{
  "num_classes": 12,
  "depths": [3, 4, 7, 3],
  "expansion": 6,
  "am_softmax_margin": 0.3,
  "momentum": 0.95,
  "adamw_lr_other_params": 0.00085,
  "steps": 7600,
  "lr_schedule": "cosine",
  "warmup_steps": 1520
}
Rows from block 13, named by matrix and row number. Each number is 128 + 32 x the weight over its row's rms, rounded and kept within 0 to 255. All counts start at 0. Numbers have three digits each. After the name is the row's rms in percent of the matrix's.
# convs0: expand pointwise conv (model.blocks.13.convs.0.weight, 576x96x1x1), inputs 0-95
convs0.154 111:161168093172155147106105212154166117129126056153084092164141146139116121164107127164145217142118114093088136123164150068096160171111088101106117133155051088109097100100178139125154112134133136160145111110109149140116091120166179097134190103090111113166133106183115140113135177091156131167
convs0.155 139:096110186154114159090132133116142153149113108151158075078161111132067094100121102136098124157120105137166116138158116185103173136168110121079076159145154110116069155122145112146180190150114145126187129143136123078205193156103117144085143168100133125127141211163078147120134154188154169110
convs0.156 088:101117153121092132174151101126096225142106068162151106145163144084132145085198162130161107176136080120098161125104089135142174158152131098088147094164135100067138141162106118131106142130132159108101155138142094124100104067158100103170161139157058130081148140126087145130157124147055057129
convs0.157 105:197137128184120089141113076132180114135124090110080092168178102079138105103179136087133087102145154162165075139127182147088116127202122143169175123093078112093148209117097081147090175111145140128118162141169088151150129151098111136126132157126167118105158163088118138142168116120079162101
convs0.158 123:094106108126099071108115111116127105151150082165136104129133194099076118118139136135137177148137137218135130137102091153127154091154158165138133129108109158164154073119170181091158195068104143105106149182186134119122073107069134084087127057121141106061108161129151107084141140123156122090
convs0.159 081:155080089104089125110078149134126110135109132068115126124134151129071135135165166161140138156121089166090147137162123136132128094211092062123158163139139174168102091168160093173094140096080079163090123201143135148134108124073133183126119085112168148116138108106102099125176086043131099130
convs0.160 108:082135120142086111089102122177143127111128104099084157097131063139106111136111166091155121105136175178145152036130101147096162114152126085120121155095105160133090143112146064163161106131181170117106102147099163160165152087101154197074147118153117077092180102131145147116094042111102155129
convs0.161 101:155139124140091149133151127151106152179124155139112061107116069130099182158098097145086109082135094087148121146130150106102038138141119135039182086127107057134097092154176104215141171103108110155124159156126174115161117140073099104128103130123102178144112174166143129113124133147097098107
convs0.162 091:178160159133179064155102154144122137121083106143109096110097071124145162157122142170126168100219120123110103152165107116068108089113101075124112169084163114137115126119106146073143107148131136173116090107092176066160109151142103183112094087153166171137193109123100120103166167178172131134
convs0.163 101:096154124100154124110129154116194115113119133130143131093155173061167151110138125108189092100165121162168125147117137158107074095114133209168111114133140128075145099160095093079117153072127141103103158150129112165146095147119106129094255118146124100136136143087163169129136118070144105136
convs0.164 083:083130132133124086099148076127121173089065075147101087143125117169150125102162157114113121084116194101064115127110159154172099107135074131117165142140143150141092161124132146162104122056183141128149131183139155143094144210130116139127183075125130190113149146202084101118126146153074153116
convs0.165 109:184048126152072156145106136125111112121117132194138128145131070145091190169157137164143144123139129102101152151147088145112177051080161139150181088096125069111146101127129092191147125098123076131136117148148150137051150105131073121154150103106140078101101106123097103138117126074073156108
convs0.166 073:114117165206113148138107089119145122096218050058135110129170079087108146153164213146129068125081141104141132136140106131127143128120158061138174163109159165136154139145083145155145119176124067067127127097136139104111171128094104082113133107125121097149131134143155134133146133137072183118
convs0.167 091:151129146154137172131100092146097123169148111157085148153091119143125103145083113161096088095079095114113086187109146163127189096111175138097159138140162144163142108095091133188116100048177149120216080148148143115075153137158100091175125190085157148127121170112134104085136104133145182118
convs0.168 095:132196139157122176133129128143123145146135182148079064136196159118108171177125105137094102094153196072123059165108133120181134143092111132136099139190110173084119112101177108163129125097138159115124172090163135134133089108171159162169151118120179101137140181050159124125104113093151106126
convs0.169 098:121105107148160140161120101200132170155124129141072187116097181192084215143126125145102111150147098125098093150124172180134148111156220073164178155065157125112148146085120118166097117147097173125132159140115128109103134103114117131121113138163088059132140088129139130144161128125175070134
convs0.170 116:136134132162071116117118115103097146099136113146091162145099106174058104117043138136041119107094169108067155153110086146143129185073191140172154138085120096139114084189155145133163193091135066088149106114113129170112134101141114075102109145077121156115151140091151121147109141146117138129
convs0.171 078:169131156114164143218154114123146173154124096118078201182089147107140108118132091157160150148110134139121090136086108098101148126069084124166124150121166138152112082079115101139129164125135109156143166129205103108072120141073123148119106134109182146091115113179169082223161129153127127156
convs0.172 123:127114148124107138087138094102201143154133162134111092083073109123084135127100150102122109114132149123129124140137129136151222130120176129172142147137147052121139121125147115176130088066159195187132122130144070074112128111144086105180145100114192160141150192100135073190139105108119146070
convs0.173 097:110132124130157106157155104160149150122160100105126159067140184109119127098103148141094147176097175077135157091182138110095112167135165110138100133140132113095134096145100147136067077119209173131125171124103149117167148132088074162118188130042112154135162083147109169084149062175147171142
convs0.174 087:109169108171078155168175187120087199069183131112098116125095122114113158149121128085074079166163121093138131102114156141127111180106166095152129128115148092108097119119111157098105211105098129125173154140153088171105103205129092081161114123149140118093113075125131112137102102070109079104
convs0.175 075:126157165160151108171167135161171076113123174153122142150176025179098086119143102127135110102115110157138086116025158130108131118121140117143156096208111105115118141153110078183173116100118101130125143180088197135145140127122112148142132111102157145103120096176066083148121097093120115139
convs0.176 085:179110113130060113187133103130146092128112157148125120098143168144119165141111144139099133110129098105138099090131129130137151075157108132106197096089162182117153124105138116186110155093088165163123116125145071157051138117093202126119080180133107143167071109159062182087138111138128049124
convs0.177 094:137175115166142131106141136087083082150121108046144131107127094129130094141068049112129131150168112133109144098054134101082165160147159105146127160119110111172148100129156113168131142105118143143117126138204085167124077113201059161125138109139170148173195099095071113129127109087111139109
convs0.178 088:109080143131095126181152121143175171126139124152185123076083171158109126116121113145165123073097130143154068150118072118084167131140079049144135108150063128158124152106063066136126133137090123162071122108140102096080140152133157167102094120156139153110071137144102121154135141167162077194
convs0.179 067:113103113103088151197090107170108151086114178165184131105098083147153112109115067094120123116133097161134145143079068146178145110126158140105132091151138109125074123109146102090105128068102163126079117152110094086151109118134123178202178114191173097139165094112174176174102094133130172129
convs0.180 095:114128093136088184174099148120104069127050142114122123077142103095125140106139171110118123115153130110124159118060141079134062102167144144146117092133101154137107115151072180100168126149160136038137163132133076142135111161098144099039091131123114170083129125137058128087095154169133135143
convs0.181 082:125134128115131150122075121194056163123151119170110173134174061085098167150148126157108157166127126154124066142203140139080138185144091153104144163135066110140091182066110108114095165155139136165142071142079156174127155146097142153124138193146097134171139110116129120095108174132118123088
convs0.182 082:112196121133115102143127067139146089125060128152163129117137123165081081180109109113118102103197142110153112111094127067157144170186175106150126085159135157190145073074081122123120134132139121094116071154130128139183119152143123144196138202140168171110147130117133119162132202111129110152
convs0.183 102:116091155160107145130125130145106161160107126060169125166115115146140204109180071116143068107181148138107124097102127101153123156076125179124097193119084132150070167152146137136145119132116122176197152116162117139140103122157127161017104158157123189113151106137127110102159120173153166096
convs0.184 081:143091193135124104139139089107215101195175108131132123120150114128179081139101188163134124135130096148109094149164163080157175137088136133137126150147142089121095115106133081173100127144118181106137117207133113144058204154094078130100153147111179119109180124168148122163132124138134157078
convs0.185 114:106096121192124131098126101117173165138124120167125125123152108156147143049153108157123182133160153078110148098138188116067095150118141201126156111092087137134135093086162138150142206108151071098156158153170125081109098062072123164115127092073084163108129156183139134126133090148145104108
convs0.186 118:143110161196067169098170079124119142089135178110167125094136088125172129101149104140077127151142106122157138091101079118143169126164082115118154141090156077094113114109171114098198107092119076119099112106112053108171118112125145141193102102058174126126111136188095090166087123112137118103
convs0.187 107:136144150171125145148142121165085162098109090117135147124083086139059068149156134145154127069118136058160067120139097134168137150117116096188158149117147132140056100177123121127114087114107137036150148150124143149164174115159132104149177108147197121123195144112196127092156147148153160130
convs0.188 120:112159153100137136214146109107149171132111142126099092063182140119087136143133137154158130147171092196142161141127126154189222144122159092092119091108112084163121156093119201176093134071113113131144123109158179153114124165086121139112118150102107060149114130168142137154126200127158119124
convs0.189 098:166080113141142155153088083123120132157109158163225158117089182141146064153153121130141092081158135113112152151111163170122136129065129162139150158135126188065122174133131123139080110158140144167115150089121110107130177167189087079053136147108164083141098103121115164128104157174167142133
convs0.190 113:166204145172124122111130103083116132156176194132104066119097125153088098082095150123121135070160166087094114062163150138127084191165110118125138109105107112094159155175169125157159139144161163133158115152196079132100145136161105099187115163129084154071164183118110139113099126132153113114
convs0.191 093:110104190163143129163106141135189142144105095149139128046139124105087162168111082141108111138101106116187140177146092156141147152112159085147100114108180165145142103074160128050100106166107199142140184126133172053143115141077141133148143181105160096130122119079185114151120162109118095121
convs0.192 101:157085111099137094160186159103101141140165142095149172073112162153138130111181131155125092116074118133161121126116104103151133106069173107162125114135114143135091090098073131136086114115020159107151109098107090120128113089165095135151108175141158137159123149120154080041103123165105093208
convs0.193 110:110150151143116122150170128196178124124163156149117100127113125135128151089152130070101085136168119133090049056123102148093144138140152166117135145069162127088067112197083122085123136155122102097076149114096118158148067106113121116204143163146124154156180159091131101149185131156146136188
convs0.194 114:122105163113157195098136117133113158136140078093117151154138135148156065134109128137143112103146096161134133157143171106121098061106072074208164090143114095154118134073146090137068077107105115165109107078228186115117173151149132127158118118122133135137096146098186103118111069167130117106
convs0.195 080:159114179161113109146084098134131149082121114102063097118132126140082091164123101209160082095144107124163147136090099105200153096123140119136161088137129116154134104107148095133137090080164144116186145129054180107111149122192078116099155122132148089184156081149151073107142089162095178118
convs0.196 101:102140138152155078078165113160140187103107157142140145116104171153153104153128146135139212112086138143132154090174125145091111090121121094196165114142114136155158083165166085137124139232094133130175107161128077120179119150134135130093130106135200117128144138151032131141110174091112119111
convs0.197 142:186148101137108099106117125112083184139153167140113091182133074129087147114115105096152110158140147124122109104176107119120172067081103150124129153115140133067141176140214156068119147172160143114125167100079125125139129103127102103171108107139199124143139081054148146111155188096087104185
convs0.198 050:093178144121149167169062147105110114082083113107102062134083076125169121136131120153076112135106152162128175103072094142062121155163131115147176196194127130184094079125123125098183148097111093171126097111141192102186169141130128127129057107099141159130152114145153109137127125137109115130
convs0.199 127:093110118128097146087123134103117099139176103103122141085161172103128148147068154169136061083148143155132108130163136131109078156075132144137127102112150048109099165114124191198086130101102098078110141144177119122155147146110069120082118192096173118192109126094115111091152180135191134162
convs0.200 096:122132084119136116202105148106136138141106081173069114141150139169159071107183065123069104151199148115163119129157107098137123148178199146105048109091116095111183133141137152143128091180179180120169112114176176099119103100135117165118186164103120154116106123111116114141109135100105150140
convs0.201 102:116155148098137115116142156108151143127134100099154138160145121125115126097119182148136166223144097128142125204059185127085155106140076178107099125096127173099116098078138124099107090171164168079083125159105171121137136082150104091114159112148144104149161155184070160159095164129198141090
convs0.202 103:127147106151078099155143163116161161158136148131145114102130170113187155134164139087167160112120211088124063092152085184100145073137104107124117128122161078148100104145116113091168174090148137149157175174117139163142068115116159161122119184176047096089080152165140125115150078114101133118
convs0.203 100:158089171157083120139117177121165150105121075160161092134179125109071121114170097147076073119130091162139101159204064067134101134124078157155177164179133147134145190164085164123123123096126115092167130153112104092104169098083089073136134111140179107137132086118148156137120135099111096108
convs0.204 092:148182117162138147150099181060148163153163106155086130108168142155177060135133108188162157121121160143089098139165154144174113128101110130150105079163079125168121087091121097169147101124171129120164147160203118129136119143164098164099105107099129096113153152149157122193146074145171208117
convs0.205 121:077135160126108102107087199150074126177086184070121170094202122124147136122126117105165142163180084105079121096098119109140139130122073156103115103191173130122158147118128113161201136158135129157137107102175077097122137155181082104128154088169126137115155101137142195126071128153113151111
convs0.206 096:136149159108130085124118124058147152096145075149093094135115118136128087065097103156199160108073107119087105165106134150129101160090126161136169143177156142130146187121141079100106151118163135103210164205139159113143107168118159134053156132147131116062075099128102110111123155123149165165
convs0.207 078:159124138144098137171135128112130143071137150107086162181217146085094092086140125112132160117106138144123115147149186140083079131114153175130192168109115133139086141170154144181145134176118119128133149146153083114122175136062117159160171086131111109092196105155157066141152177077105067140
convs0.208 081:108147200133164108155154108113170199125088091133171133137108120111089137145152089180116121111108169087124069130082123126115195152134168151177072077140147134128143124095130085101108089154134126112109125110061114084104121155133160081150113209160200136125142156127143127154182128084166073140
convs0.209 067:099133139107128136113123118174112104142139129176143098148104164188100135193101136120183072130177104173132096184101127086088093098116122137131188138087135132077105143178196158048122149102084175133153168087090097156111136117134099122120102104146108070068126090155098166093131144146107129188
convs0.210 102:105119162126156125130119155105124060119135174168160133155088176143098138122129119121088130127178128121166200129121153171132169074153160136165130142188146131107125080141143124128135146187194140118154117153149189093134116135225120121096139143154070121020134172087106125145134122121122069111
convs0.211 087:165119134077149180138071169115186124150114128167152085141038121147123198100122112151073142122126147118110123135150152165125152074171229119140135141130164162095088198115094128127079141141092121153145168161097106122100148158151103132131109119111128105157131143198117108154193132156165094128
convs0.212 075:085140125154158123085137181160077092133134160126064136106101148165143133163081147179114117062120104170143067103160145158120149118141204084137151116090114129150128148089158132139146103120124087079135141072055104162120210123142089124112128094136106137136213125072119077112135133150167151118
convs0.213 101:151146085116174128089100169114052141103157113146135119153190120150140129110150102161096133140093127080138097140120187112130098147166024143151127164152071127115134124108100073117067126175096157127058118072117104137127095050106083114103149192135127177141141142085139153115110091106139131122
convs0.214 105:167119149167068100077144126096081111120104155177104130113121122144158132182096130062170109101134130109110142125177123120133185103082166131205173080086144087133162126140096152089196148119116138124130120098149147165120135098105136121114065127122142127133166199051177167093105175098148094112
convs0.215 097:101163130138089158141175128161103122161122113166116148140140145148088118095069104149128087130145183124169123154126070165151180063179131128115174145078117146090137116099162164156188125166077118137165089152111112123089156137154113118141064060084120105135107167117143155177200143073102162082
convs0.216 097:109122098101107082105079158156095119103065110132111109177066098115122154087072129113126125163141089158132153216170102092091158117134099134168145135118124124134143200155070156096165143109121172130144126087166128089144168163152074128174158173129147113092169100080191131142144137109188138150
convs0.217 084:105115147127145120122151153134136111113135131129128130083166076113196088118146096060152167164134075154192119144063113116149117136085135148147129111138168163109117037140110141111175099147187160147122087116115108119205056141183137096138122179129118104124127102139112166209101107086136091095
convs0.218 114:151104107154144123162156120143123094094152099186102096213095112115157165108133082152159126141111124149097133108094137063211137094123088133163129105161147132142134144089196136107132097087141122091134115143112114156119168101077074156099164089074072124092083152179057158140163142122081115161
convs0.219 118:132107145113083096108128096139095130128150084109175135139119062188149124119116077170139131109201078120094137166202124148161127156080109151185067147040093083152101141142167130177093116099127119123157146158156093108179134123118156170093129141140102117160068106148120118125127145136141138211
convs0.220 101:113086085100110158103198133148097179114104144071107055130131148153119135139180136047116123105143077140116113101105142116130145164177115124140105187134092147092101138159133102141118143127130166117121080071098089170178074111188116172071139132163122111115118161129123149107118066160063124071
convs0.221 126:083114118133068138052136107188108142082121155129181081088104109137115116136124136111088045062103183117114113103101130119096181158192118149051092131094133115094098109101078097179105125107105107158092083116136123163142117135096114149137172118129164184102158162148065136138156117122107117129
convs0.222 075:122141178157135116129112167143182137141175125099162130077120149176149090139137138113152152074116102146165165133114233131134139099144107110133059089155097127117102166082155098086143128131117134158121160127140074126122118099105145059116084134183092126058082131087096169086111210112165128130
convs0.223 106:192146108154193109109202132115123142177154112128152156146138133052089125141095121055125114149158165144134112155143167098144134122106105155128153131078135117088149131124121126130107156123041164125101134075154142176183083088098114099157170142164084162076176105094117176136188115121112081105
convs0.224 123:089101130151121165123097108169197132115103125110140118130132172087104141125146084152135124139183101096180158143126159171100170135103101199153087152135141112098119179161090159140121137111154133111180117133124114055169104082088180116074175182140060187151125109076071175143158142137151116148
convs0.225 111:121096163206151140165149159105167104146134143116155109099095152133112193115070153193174146119128119100108129119103157092153141134111151138101089111104120101152091155121166099154134057109040125139140117138200093160067174097047116139122135128129129144134116107141195179141094089095120159101
convs0.226 125:124085071167144077157113103163154136138171081183066140142167065099099072165152116142146130151174171100094123089156092142166065177144151116163156109170150104166148159132133180122112112124127141162140119196159124183105082111117119171085099138095127107064152134131159148065124120139132125154
convs0.227 092:110162129111133132172123136194195156171127167117120119086113090121055126120135093190102108098180095118082113143159119070115144163101120099131140123135122168169174150128111137097115170177082125125182141079151083121121074096166053106171155139166131204119144147169136118149161093163098136114
convs0.228 106:107091156147151109158155122133068111148109119113133186133151108048141152087137234138199180093124165131094164131087186186090169086137116157135136073131093090172143120132105163127114105108089133143092152138176155148124149169147178142116104115148169139123124088167131135170107112099113080105
convs0.229 081:130148153134129093122089062124129095150164075115157126094191160130126133087103151179154127123149082090162111136072104167122141151109087126186117139158103138132124130181050120126120209123174120148142168084133129142157144131129116191175077160124124145079169137149151181086138159048159143143
convs0.230 123:175125087158098172103083081135089145145099127107143156119113105149144087147065096130118154143156130153171095125148111120088083098179086183151105217172148151081144164095154098170130093108087145150129102137143110153106164148184180144154175074098140137183063135123134154121148139116196112125
convs0.231 133:127182131129116105123160110039136155117138146122125164072130086146146129157117072133077132104128145109145150138103095137117098104134099115083148125093162137120106150039209166108079165130132147161152070137180159111118187164177115141175161064119184122183114105147128175148127125129184143135
convs0.232 100:108135083168130137129130153109097138160133152090159158071136101095120150109083130161164089106114152120129150101094107134122123206142136133096139137119178162078177163139088134106120157126105081133207129124143139176116198076177135212090116121167116128041118126156137091148119109117065105179
convs0.233 117:131085167126151096188094138081137123102106115134111159139107142118139134130222162185082122138169122138125087119173137145090148136167181118173146081170177117132100177160055142088137147155192103111142128139094084158147112121139082124167152180154157182133148130137075059094125107096100136139
convs0.234 125:069143150135176150131121086140139116073162139082129124153102103116149167117118121156153101144180117169129155110080164139184093097158093102126118104073182095144180167137142097081131157087164123135102129109067129124108162160145100154158070095060127141123040091097150139165119155114200090125
convs0.235 112:113145175147111155096105140092150150167147121102128164083131128135098115132043095131161146170131137165156101172170139193196158100100142146113114120174106127072065121104092105173139154102083094146146097121112164137072051145109121127160123110151155026125161109099099123147149141139081148153
convs0.236 110:086120113138141125133136138194092111149121052128094125126160122170144168142080170104111185132071121095114117142141107153155169142197169167152120141139186105105152091134124132163136150143167075108067095134162109153182171155211115184107166118136124152200118099165106182131129138122112124174
convs0.237 061:078116146123132179138121118106168147112122136084144139131118151133136160122095155161137132111109126107136109108087147093065120078099165161128092167057165108153095143120043098090110088073091101115084185142127146134109058068173137144163182141123160059132070112155135161135145107130080077159
convs0.238 105:162140124079139128072114139159104136097090123144123067148161139099144155121123123112153109132084150136153123114162152103129104173140098106136151101106133212101067096112156129187173190118169134125119150058142140105088083198123137162201108085174102147132140171166118186108072125162118132186
convs0.239 102:164116145121067137111154144107104102131133122183097058185119159116161126159128158118103147109142084181142170159153090123167116065186152154158124113151060119092173145127133168151156140105121118094147157071144198109060144128174126124105076169130087130063113140109111193150124115180110138140
convs0.240 105:093048168148114132143175113124117178119107140155135157136072078115100134088157122201091113124124140084096134101094189192152148177133228145111110176092089145118139151167100095162134095120107129203126096195124107127126143127116123137145091146111133072109095111178109104096135120144141096122
convs0.241 097:199143106041115132166135111104059152072146139133156101161212164115113121161125155073163113141166159120143145093219105120142127137098135122077123168191112149135119107166129134150164132131130119096122108156128104121157163175188205127100141121176130128096130162151148102120146069134118114110
convs0.242 099:129082180133140121193135125151081133103198129146096135116135133133119135093060090197147109076141186107157142097167111150141051094162158092059129134137115128155101100135156122115105120068083156146114105073104101145106133107064120126110132113113156122129107125085154055187095110096129173103
convs0.243 092:158152161081128104151131063128157134117149115072161081122101121132142101134132084168147102091103135131065073135097147179111099157144132196099169071094142164164107143100111168073107130061129143161129160187080073140096130166113101096104166080140160133168066158123103128102135089161154111148
convs0.244 088:084194121127188201169108111118086155107049122120136135100138145120135065101132091094092141138129138121075125154155169118154139135105073130142121108108052078175118119144166111157161100111132113158153150110087156155122158150073171147159200129152130156166121148194146159164150118083123083138
convs0.245 127:150128145134073188102142138096157160132119125169181135132129138078101175130149113169096180089179127102145119134149127150120133146124141170070117166136119081106078124179179081136142148183145140122167084130133111063172142149165120108125196145074094158159064179134112148085122116165171170182
convs0.246 113:116131175102153067132105162130172184143139133099111124133144176110115136172073112164101088150077132171205126120075124091138177126156085082128084138149127059101092129181119110095164153166054136145118108150132157167132122129120124152134113127142195129190125181165141086095115104070101120146
convs0.247 103:090198148160190117167154138119185164131083143122161145094073130134189139156119141108058155139150136098095104130166163147094162127181159102169121112108114137096133090087157118103138114132192161144141174164092115099116186116082101091136129123115132157157161140120082141162171142157108207187
convs0.248 118:153119188133163125118133126124082108060133106150126147150164096141107093156156151125145155109132084144181058100099132114124115158089135134152186086086109130097145183078188129158101085168176120093099150127161103173178163079127089170099192170118131146070154118115119085178125152087120116168
convs0.249 128:117140102135176197156149111130160129079110130157170113173140071138129093121155144109133128142156068110116082134114159082151153161102170218157180151138113069156067093163110178101151106158127156106079172151110079112101153159075114079145192101159135174127146110143155077139121106117118117135
convs0.250 087:156108146147140210112096101113171159140130098134169131147126160096115133138105066088139085075143081117097131158145118104128169135200146093058116130082117128099141131133124084151122163129120110106133129113166148106111107148183172133165127082125174014180186114131138090067102113125149164126
convs0.251 123:185071154138113147076192143157154103080133101112105110151103122177162092110094078141133105125136135097117213076167181123110164088105142093181105111126129117162085101112135182075156125099039118150142200140160112089140129111132159122085170128102125150113161115097156140124140138097115162088
convs0.252 091:124119117170076146134076092160101174112163132131146127117130106124059102139125110143143132146176072133137188121134142111090142221124086113160135114133119176155173126101193097075192133139111124180119095129167096165131096121180135159100141032151072127127149122163130171130147138140137101069
convs0.253 131:109058069158121147134150085081152094101111108156095137064085155130122174135084107110068179131139173060086175122187115146116148149115139150089119181083063140118135108148118167104143107127101142122087177143140133103123140109130120134121108146107137098151081146100165081140159144161220177135
convs0.254 114:134098155182171102123132132160132137121111093118178065171086153154123120106147116141103148115216106111080173073107136125143135155099102091161156132065130112174096095085083116114150113069124049190144102101123144094102125096141139131077102165130096158224097143095134094134135150124140139120
convs0.255 113:132052103134146117145160150140105089140128118181131153114151143110126108111125067115126138088119093086146113127160090210106123134091148172170093145140121146198108149148091027126123081108163138115120132174179178143136138125104078133112123146162144087100068119150170076083055113136171128120
convs0.256 073:180149135130105088145137172085110219133119119145127087152117166176117174081134137136132125076165131100119153083088169115120140070097106139127103099211109112119145120110143105107192159101155160123100175145117100150061174164163118106163116139156100117062129144113133177168129101110162064092
convs0.257 101:155142151122157163129103125069228142166117177112163137174120121111167141140108093159090160109115118074063167119144151151162154170146188130066171176105095077124091085110153078148143127090095130165136141105147132159147120123096102105128106150125107174143116128190149168059095136171093125131
convs0.258 111:117147129085121166119098157164109085032186123104139176106106148147104076134128115118155209078151101128108091158157135109156126141131082148061156190163112110123134107094134156173144078177132153036114135181100111148144136120157101159120110115114105176135106094119153098087122151117150181140
convs0.259 096:072141137188109129182149081123171133132131112130129144155171112044121137151093149206121122127067148112082183121108076134145143116086119026127105124125133114145138109117103128155150105100122124067159159081116150171202113115099120123128161145115144131112126040101125098108101140105129126191
convs0.260 089:142112094175114090136114192161157142146153102120074116146098139122140134134126097097113170076142191100115126189117084128151066105109083112130135170163220116082136151138173103146186147087167132183139159164183131163107119144095155111135176138126130132168110184134142191089150090123155138082
convs0.261 118:093175129111065122111158097131133165099092126079148117138108126134101152158153052105122120111071082090164088135127137117146099134161107096121137116155134128153168147124147191187124082121101165195122107105102128185159159185143064120139156096079176102158142149135184142087118127201186121161
convs0.262 117:173079165152116191141146173100114143138105136214061153110191132127071158152126176131064150115083128141134133136166119129101132122134179097111149133083116137125128045137152170106144114111169116108103109136096125076135128135091108108140106160079178145081087079198156153106124143143182120107
convs0.263 101:092114122161178129149149098097117081158164195101055125142139093094149092110156154147156157157180097148141168117063168125162131040173181113148129098145161134079118095080152114152091130149121102081170159115153168146109125193096139135125145144118160147145122163148111075097152128142125068079
convs0.264 097:141140115100070099136103172176102177108135079112170121156089095068156185163082117172127123184125101079097108121163060135174130110129223155152113096142127054145053138132118150106110139067116195146113148169135121117160130115164161140117104166153124129128137123120120141121101098163091136141
convs0.265 114:132162173135140132105139147132096110163074185124148071123165135131096173080098165131101132147104134137137085136132132105080137171180167168112125115119152104140144113189110172157112146099160097162110154227155102137088158042061045138115160119152067117142126110098145101126119137130126176143
convs0.266 109:139111164172170085141146214169158115107131133091111126132103110109184116125175119141100101084130099047153149100171144149151089104084125077118167122177100156083156063131083112106144091151124157130136099161086065115132187077109156135120107210120153098128131117139145118093125185099104128133
convs0.267 118:116114163147098125119084139140118166066140099105166133110131161187141155136147092106175154148133144146114111079067131168112110205055079132183107141160175139143113113095166171127205112096139145145111157148087117148137194157095099104152141158140187127129147110105201096114134116077185134137
convs0.268 075:053117079126135132179140175124178138096135142128138130161093208110121177093170107126123080117133085123142133137130026093111143094086159117136127162120153107068163104180133120173042092136160149134155107118107108081159148191134133140083112117133134134138154097141105102065131148111125080141
convs0.269 097:159112109161067206137128109138176116114158127089107106153125161060104190197098165159098083114119140129142099132160117153111111122114125076180112146110148168101124150156104135153090158170143155128103146046155115095167133096172169080161110074146161128158129177104117110080141153149065118157
convs0.270 086:111130114152115144141132121106135156136131110048129154140112087207203098110123157170121111151110142099049144180112165160130097190157171157160124141146128109139150126087138152133136166153118162090099144115143095140170079085141115178087164108140058159105107090138111155098082188201163130109
convs0.271 107:116110132171182150120143134142184130137161087189151154120149116137090179141118118143100212080120160131095147079154122176094115175136135127171162048086145132135118121186126141117140095182112132122124132087078155111154151120148111162071166109154201130152065088111149109103135183083130163104
convs0.272 115:153118165109087101142123117126113138176149161150073129175113133107089120066112125161048151124137119161101138146159156168095142148083183095094141107191055150108135123145076071098142157075121081138113070057100106131145112123107124102117114080106134082105134100090084181152149145119134165181
convs0.273 066:111126163142176103123086157090118172184207112113119177143142092117159159090102097170078115125115130182149114129115128122122134109124123103114070226143144156134072151051180087126081081118094108151127102103139161085108111139066120154161122189155144158134115157138147142130087092101137088111
convs0.274 121:138128076142127083103113176196178104137135155102097092088167137123142129125135098150118144098197122161132109163196058146120090142151188123148118091125142122061195142141114105060125135125186169169153134124116089151128128082082116148154109121096194124121128126135093079136167175124122174087
convs0.275 114:148180137167102111149124109171118139144187096106067109142074112133104124163059115108065089113098134097147127140119155129118117125144098131093075152108116113077128144157130120151137023100136157125129123125135090143149063124140120150076145118125143184098116114111155138154145146036216074100
convs0.276 086:109074061191139127126081159095128103087099166189112146141132104128072149115123136160076093115119112071066137129143132131160150107139139119091143159118084144130151147162187124158154095089058127168118174125063135097068130107192100127126071141095110143118100102076112145182159159105119138095
convs0.277 099:108103119129168152114150088163144057109144068134140145080163123090154152136168107123105069100090107103156130140135176132167180168132196083165108089152109125120122163110138149082062116114137175071164142197054144183131160137115150122100137134139116100174180121114106118130144080074134098114
convs0.278 083:134148213108129104140167096141141168107153145123078205157129143087152106163077158140137106121141125156142127197103161128179168148127097092084188160115072116140045129200126157127140086101060134142148130179101116106093160099145149149140096112193133131147129112120136131094132106081126157095
convs0.279 138:109120082183175164111063157095176152111150114117119149113095152125121117116162074112125094124106089169047110091141101141142111050110102120112090103114142135103135125141149137132101155108127092184109118153116184095124101121070082160148125095086179146173142124179131120083112203157172183174
convs0.280 112:134154113200122143161100132111151166116130120182069124186165087102118179156136096115072069176159174110115145108137149183165073203127133058152138120068140113095137115104110139161081177105162168114146116156100044127139119167095157144120109094110156131130128085135129120119150107111085105134
convs0.281 116:160131058110119102151134125094094149105146123139168153162090141111060095106179135145106134173133078053119128144145094090148162105066143158190142157121132055162118100112118131133116142112117150083157149095092114142109108073145103117096146101148180180151120173211100118095177121111064102117
convs0.282 086:176171145118180158108063079130111179132108113101088094144119105167063205135120116107144146139152120151121127138199150138149160124092182125123110152105149122173072134173104172105111148135085146092128146111154150125126069138129142098175082149045106184146147062103107080090157147111131124120
convs0.283 103:116199131125124165110104149161139115095074111072116115140141165134115134129117155128130072110131126134086136081099128130115157153149155086140158115121122123123113152046203096108099155157144068106103082074164144060099140114133113162175155060074116153112174092089209123076117138088150112130
convs0.284 089:166159130128097067129151071098172144077147076070137086136200190169103110145112101122159113094161131131123112140125133170133121136133126194146129086096125117178098142121081174092146142109116131158065191149139115158098101125101153078093174113172157091122080187133112135130086109182135155157
convs0.285 085:091170175120166177128133118145072106079115137099095130080121121180149144143165103108153071070139148191145163124194128129101078135057118107174145121083127142103153184159102144131102102190157117134155154108167180061133133112137099140118162072077170123128116162124115102113138138157175082145
convs0.286 136:142151154125135175081059096107116176160086103193137145098161125132154112142112070153151137106101103160102125201111136135085105185150152140098191135127110194087149144153100118101193106155103129099155100142131109146163190195140137085174161120105127160108123168142154152109096133140189085158
convs0.287 089:156120168153186065111117087133134120088179186114107193104128089107063137149147139124149123157110116155129110137136107168166143096172161151113100132129120153136112168135171148169126136104118159109141096104110164135155187058103126174136195103167064161148120109160087178126120165086070159068
convs0.288 079:129131165173118157102148071135114137047158174158112136154132132186138127108117111192139134115151128157105180103185206123177127145144086167147108104126129110172081096146143122180107184099160130140158152127166143178189179119083173117109091147148141144117111120117046091114118154145094162162
convs0.289 094:152115181086108157105091117139055160069096168125153113147090148158157076125137163149164141120118108117143102148124095095125102191108182089107149160111157132123076144160097141133170185107119135154115131031073071156073124136090151123104117158137124073083112148085086156107102091154120161144
convs0.290 115:127159132129101106086191120157122121161138127140110071152089106153086129152062157096104161130073073102146123112145082121133050122124170096125131122180085150097103094093127149113104202078134105187133132147170182116165065132083118124115143120173151168150130157095072138054131134108125142103